Weights of a small model that predicts nearness at each pixel.
Model: 4.67M parameters, 64-pixel images, arch unet, norm batchnorm, activation silu.
Training: muon at rate 0.0028, batches of 256.
Data: trained on rendered rooms with furniture, 72500 training examples, 47.3 epochs.
Rows from block 5 of a small model that predicts nearness at each pixel, named by matrix and row number. Rows with one number belong to one channel. Each number is 128 + 24 x the weight over its row's rms, rounded and kept within 0 to 255. All counts start at 0. Numbers have three digits each.
Before each channel's rows are labels from the 100 images, of 14848, where the channel reaches its highest value: "strongest on" is what is common among them. Only what is clearly more common there than usual is listed. The data: rendered rooms with furniture.
# convs1: 3x3 conv (model.decb.0.0.convs.1.weight, 144x144x3x3, each kernel summed), inputs 72-107
# convs2: expand pointwise conv (model.decb.0.0.convs.2.weight, 288x144x1x1, transposed), outputs 64-95

strongest on: floor: striped
convs1.5:141140134167130114105161081109105125119134116122160142096114072101164091129133113163137093087157115137080116
convs2.5:111107108134115193114163115122120129099107132107137124133135140177126133096121112143119107132132

strongest on: count: three
convs1.10:116115136125111123132172134149110104162124116140149104141075109138136121095140136082143119093110111111112120
convs2.10:062124169123138098133112149134165151144066113123077125136135121112126134157116161155118165117135

strongest on: barrel; count: four; table; largest object: barrel
convs1.34:102132137155138114145115145120044126134136173106112144125097110112110116127120151107137132156137146131168109
convs2.34:121134143107099102119114176160124108120112104141122167132118108130115134146120128142111107109161

strongest on: door
convs1.55:094149151132132142075174092154133133107133140155128128137136068090150087125131112130082098175113104115114149
convs2.55:155145129125131102109164124107095121133140121145159130165108135120117101119119098123118142116144

strongest on: ladder; count: four
convs1.120:151125104126158144131128158139158138113105070122113129140141123166129119146075134098120125134148153174093155
convs2.120:109127147142125114109097108102098145115146107142157155178117129128102130083105154160096124109076

strongest on: barrel; largest object: barrel
convs1.17:122116155125111109071155121090155101116137092089081119154139101119126150103159093094112120141108109115129139
convs2.17:154100093061181125127135126115113147117169157120154091119145150111111135152120100104133126145133

strongest on: barrel; largest object: barrel; robot
convs1.18:152111118139117134131134102134130147125150123158147120050111101186120088124131104110152101123143080166108137
convs2.18:120152145157101080116187143127105134101114116110096139160144123123077120172100140112110133166178

strongest on: barrel; largest object: barrel
convs1.113:094180150107141129160116085138136107071122128113127108070172099122095101131135124121104123141135116094097132
convs2.113:155169131104091140198190124172125091142095168123100164112149116114139112128139124122150124120102

strongest on: trophy; largest object: trophy
convs1.62:132131140117143124099148124100062119115139112093119118157148116147108139112095128104108091113122136099139105
convs2.62:138120112144127145116109127137088156110137084127130109122094100112162134127150139093151132109111

strongest on: barrel; largest object: barrel
convs1.121:100123149099124112142131154126118119113107108129122082110083124132146129093116113114105096129131131101066104
convs2.121:145082107126122117164133113094131112143098143122140110137164097146132111136121151122112103113109

strongest on: trophy; largest object: trophy
convs1.79:170071123050161095118137159111120105133073124133143115136081111115131116086103137104116122160132142102111097
convs2.79:096100075171149122121109106149180125099107120172138123150121183135115111106136091133171154129109

strongest on: count: four
convs1.39:129121155138094071137147100136117152113113138130102123123087131117103101099145106139083091150161123121106150
convs2.39:111142131121093121135128163095154158145143155101174119140114139134156163152118084114106137084150

strongest on: barrel; arch; largest object: barrel; table
convs1.76:127092126123112114090106125137153112147117137158140129128098159100162120153150136097112165088126108124117175
convs2.76:149183128129128172126091120126140109160111136118141110120116145118125120132135122146130125139188

strongest on: umbrella; largest object: umbrella; lamp
convs1.137:120080133108122161097147139123102115117131082135132095125104075100116133122168128163111112107118094108147126
convs2.137:104132135134127144161116072105137127108151114125130097143131116141150147167120152155076104115158

strongest on: trophy; largest object: trophy; lamp
convs1.21:086144130117126146110137123111077145113143159132117142116126142110180147126107108087141137153107094108139135
convs2.21:132114156115126074116106102145152082143118166152121144145137111127144146145143069146121173100110

strongest on: trophy
convs1.0:111105124101109144092123107139095103098136119106131124124157154086119076148131074097129128145115150118117142
convs2.0:105124114101102107141113135136133131123095113132072081139107142105169117106147103122125085117140

strongest on: chair; table; largest object: chair
convs1.19:097099130113103092140150129164145127088110086117115157146144125107105092151152136178115117123127126094084122
convs2.19:135127144138108186142118141117121117130141133131139107116191127158112136147112112143129120086143

strongest on: trophy; largest object: trophy; count: four; flower
convs1.22:098108096095126132115111114114107100151088101127153132081138093140150129105143122071081118122140084115122131
convs2.22:113099183102103101116172165108128115144146143140141150124151128149137126118124127113143143103142

strongest on: robot; largest object: robot
convs1.125:122104135113129136118115192129134171145087108175181137092157125130127153133071119107118145131101107135131104
convs2.125:094122100126101085161166143169130103142147147101145132154142102136135118142137149118111152138120

strongest on: umbrella; largest object: umbrella; count: four; lamp
convs1.110:104103122118098132160146112106108096146138123145121099137165109117141137118146125118159150117131136145147139
convs2.110:178147100122110149152106163164107120111119141141159189134117142105138101177120116132093121115161

strongest on: umbrella; largest object: umbrella; lamp
convs1.32:145115131077130101158151082110144123126128111123111117138102131120153115075065138171090136121131086141145110
convs2.32:141130113173178107143110106155103154145121121139113073110125131114150126135128147107105145132124

strongest on: trophy; flower; largest object: trophy
convs1.50:133155136133078154118147078143109127106137115114148113152116146135108128116073109155176119179111115100138125
convs2.50:171100152148137141127167143127127133131076113131138142144136103143150148140125166120131167152151

strongest on: window
convs1.66:131106122115121130117111093126143136130105127177092138177151168144103130115095107091155148138112144130144084
convs2.66:129131184141151134170168150128145135117143147090100122125145131148089119136133121107150112170132

strongest on: lamp; umbrella; largest object: lamp; largest object: umbrella
convs1.111:111134098132100131141136110150071122141148148101107117131119134079123122097149142097142099134102127131160124
convs2.111:142156129115124137097107112152158120136110132139129134121154135116119181092163107112106096138143

strongest on: barrel; largest object: barrel
convs1.35:092120126138128133143129097133161130111127160110148131119062126117125116120131132089135107129158163139107118
convs2.35:120130138156098142134134127109122119154157097123095093145160118105135125109135103143168066115083

strongest on: flower; largest object: flower
convs1.37:152151130119167143101156092133124123132116150131118115078113088101122129168143120054127125106111142151127116
convs2.37:177136131125138155136156147166136115147144101126153151129095141112138114151129063134137137117158

strongest on: chair; largest object: chair; count: four; lamp
convs1.36:061131145117147099096152101144171162098119108096111091092122100107121148096099104150124106129135144091139119
convs2.36:125124111118091168073112117105114092086088108111111114161107101131106103110109137085101102109144

strongest on: table; count: four; largest object: table
convs1.123:065146137131094167099167108146147093123145137162163113145087114103099118143105128132097150157125069133127129
convs2.123:097130119133107181126121146115102103107143111124122119146134134149113101135127149138112185142126

strongest on: lamp; umbrella; largest object: lamp; largest object: umbrella
convs1.124:157120117119090147097125128120124105122082100119123099107127115120145115130139139143127158122121097158102125
convs2.124:127128171125117150117121138141127118108150159136140105129119140115152127123139121153115132133111

strongest on: trophy; largest object: trophy; lamp
convs1.9:134116123139109113114146119098071068145074080083115102135126084162151116136117143105140141121113125130106089
convs2.9:110166145172132096124116123094128132112101116137140125133105130126140144130106152141146113104102

strongest on: flower; ladder; count: four
convs1.105:131102149129121141147140146140139080134157111138110132088139110139142108109088148097167090096114077088148144
convs2.105:104149185088114126111153135114107157148142081126114087132118097145113112157154142152116158112140

strongest on: dog; largest object: dog; count: four
convs1.2:083165132122137154121169087110141152125128104123152139136145135112117114096146132110145154120123172158139110
convs2.2:099119133118167154195058082160092128133164119122121121148115141146110144183148111141125122140137

strongest on: trophy; largest object: trophy
convs1.84:120138105124159093134130133112129113089114084125152147079094090102143114156142096177099164136109111164129123
convs2.84:102152148130142115112105152111120158090142124127087089150117136122171131100135109137165107097136

strongest on: sofa; largest object: sofa; dog
convs1.103:112105112091134137138133119118123110106095110110138086116109143090100126122099149120134142098174107147107103
convs2.103:131116172124119113139110126122156103150125146129136130153148164137163138122115134124115176098131

strongest on: dog; sofa; largest object: sofa
convs1.139:117147143089134089110159109154148118093137140156154074172099130128169116141143115131147109104150159119135081
convs2.139:112109108131133163071112140105140099135106117157130117108118093165141126126131161114126139141172

strongest on: trophy; robot; largest object: robot; largest object: trophy
convs1.12:095105094135131102113142149073133074125101122092139127127110106117089135126125132162141134146118120099125131
convs2.12:134140166156154122087124130082083160161133111127114153144090119106163113157112140123129104158132

strongest on: robot; largest object: robot
convs1.64:104125125114125074127142142096139117129140112131130131121139099131174140096117172133103115094137120137106151
convs2.64:149097148134094144131157121135141151129093106135169148133111139179118149127126117127071105171144

strongest on: count: three
convs1.61:138149106143108108150141119132094130124119133114115146145116112153138098113134130092127128129139128118131142
convs2.61:123148127126154148133113141121110136118131114145071117117134130161158104119151091132123149129168

strongest on: umbrella; lamp
convs1.33:100136144114108123115084089143130129119116135124097113123058114073146133145079134114129115088121103108129103
convs2.33:157081175106132119126116125132142149104190167144131127091144079102108107124156105105122109117137

strongest on: robot; largest object: robot
convs1.16:159122098109126098100152122138125117162111102094103118150095150131124115126155130097126122126155092099106091
convs2.16:172133130128167146109171071153137144171100150140154116157178125126145109144144146139176114112136

strongest on: arch; largest object: arch
convs1.136:106083117133090134102127112141125160123141195170121140133086142119157107126143124096137127136122099115136139
convs2.136:123157126167123081090166142143119168122193115113143148137141136149124116206148152095100136135117

strongest on: chair
convs1.140:124138115111111136101151146109144133164100113098120118147136078131129114146147155128122123109114134120126123
convs2.140:126198134137160148075102126146135116109154090105105150123159112141110090124110171142077141111147

strongest on: count: three
convs1.45:097105128083091161129208114102103100140134139143153109148086136087127108139147158119120099126093099102160123
convs2.45:171121118168123141122167108130097128142172114131097154117127168147106137143133136075172135138134

strongest on: count: four; table
convs1.85:115079116122105137138123107110137117091154136115177145110128141108121115137148113116123125153175124121117138
convs2.85:113091150093131150162123148149142158140127095132130163163162123164159133119122178091115124108121

strongest on: count: four
convs1.77:132150143118108093119181134105115091121124137123084143176107064158155112153130104149103143165119140104129123
convs2.77:148108138118161104163131126122142107104181118139160095117126190096141152128131145148150122195131

strongest on: count: three; ladder; lamp; largest object: lamp
convs1.104:119114094102107146119103167134069132123139122082134097134095130097123109116122128197116074115128084098140095
convs2.104:092134115151116105142116098110074112167158128140136127112177140074180138152163080153083111160132

strongest on: barrel; largest object: barrel
convs1.63:115117139102102149134163124143122132134085124127143118108119110085128100117086155142118107114125080118168096
convs2.63:120113138105122120106092139126131130100129112123141120111119149128144116133109136113090112136154

strongest on: count: four; lamp; trophy; robot
convs1.135:152120142105116095138115114131114108109098121105153124135097108102105132092116153097163099106103095091116092
convs2.135:090163114132130136137127097134105116130132136106168149139123120114142133105159108105137120144102

strongest on: count: three; barrel; arch; largest object: barrel
convs1.91:104149088106098148154147129160166142129173151133149123147122134139123098114152084139081137147138097108132143
convs2.91:140077111108141134107129160153105131131181156121106123152109134136125142087120106106064117074136

strongest on: barrel; flower
convs1.92:077144130148121096148142145126122105106135143112142107113102114095156119155186131157114127111107118105129118
convs2.92:134101155149159111147100157119157112144103166123123137107121124128085118124137099159091142137104

strongest on: umbrella
convs1.97:160126096150143100116120087128137106111086129131137101103136114112167138135134189110136131106160117125124127
convs2.97:121112113126139103125105121132107136129147145106111100144148128081114137102124141090149119163149

strongest on: barrel; largest object: barrel
convs1.57:076102089104134149093105139118113142104113143143107112142113109110091152120093100092117120097115166080118157
convs2.57:183108107137142108138141123145165140147155130156182121140107126106131142103127087097113147091079

strongest on: count: four; dog; arch
convs1.80:101148110093121112119139102148140068122099129083107127140100101104131123109084123136087155144086107120092123
convs2.80:085105132083146121144132143131116138113141093123151167163127128149138117098167105111094131159132

strongest on: flower
convs1.20:142158127131114154114138127102110130121121122111123096135103111140130114140117113150105100166149137080150169
convs2.20:086146104144142167141085110092144124173102130120160123114117135114097153129109147106147143109149

strongest on: umbrella; lamp
convs1.130:115150110141131108169099104137179117145156109107158154111153109118100137125114127095111155149127146143107152
convs2.130:133134122133092177083129121126112133118105152102099166129116096139121149132126187133121111158146

strongest on: flower; ladder; largest object: flower
convs1.112:115123101113140115094117123096099126131113130106108115179116112121108091119111148143119146078149137103100112
convs2.112:143111143104130147133146095136153138099147150117109125137100155127075153139134139113113099129100

strongest on: arch; count: four; largest object: arch
convs1.138:121086156115124127128163124101139124140087127107089150143120121101143079120133151181127140131169097142132096
convs2.138:126137119135134127112125123169133116135134148144165143107063084124139138152126159158100103145122

strongest on: largest object: barrel
convs1.56:128131083127124152108131098167130159097152164146112133108126168134096143129143120140122130143143140123136133
convs2.56:106115163133119159112126141110127155098154157131125162114100161144103116139133104128130119166138

strongest on: umbrella
convs1.47:075135130129118102181135145109070108130101096103134086106098151086106135127156119149091117158110073132111083
convs2.47:167156106105135100131083155106122118102160146118107102134126110132095122070145066134082106170089

strongest on: count: three
convs1.133:157163053125094164114130125129129084107122148114145131111123079141097126119097088124108100135119093153101122
convs2.133:144135148086113155136156144139158166146128163123120140103157102143129083163107129126124141161144

strongest on: sofa; umbrella; largest object: sofa; largest object: umbrella
convs1.95:143085138084119081134140131125103080115143127108166126108067188109127101121160155141065106134121142122134146
convs2.95:135120128150100128134062145160138139130200136137166146127145157148142119130132146139139161147103

strongest on: count: four; ladder; trophy
convs1.126:129134126106093113120137135141161128120118092074120172128114127193092127128119130139156122104124124166136148
convs2.126:158112141140105111151150089129135166153127176134097122132132171113086120136119168115160120150161

strongest on: count: four; arch
convs1.1:130116146138124138106135123107089131089090148165150113119120116056165099131102124093112110118154112086137130
convs2.1:144096126128114127143127141106127135121145104109202129153088163112090134096123109152124112076154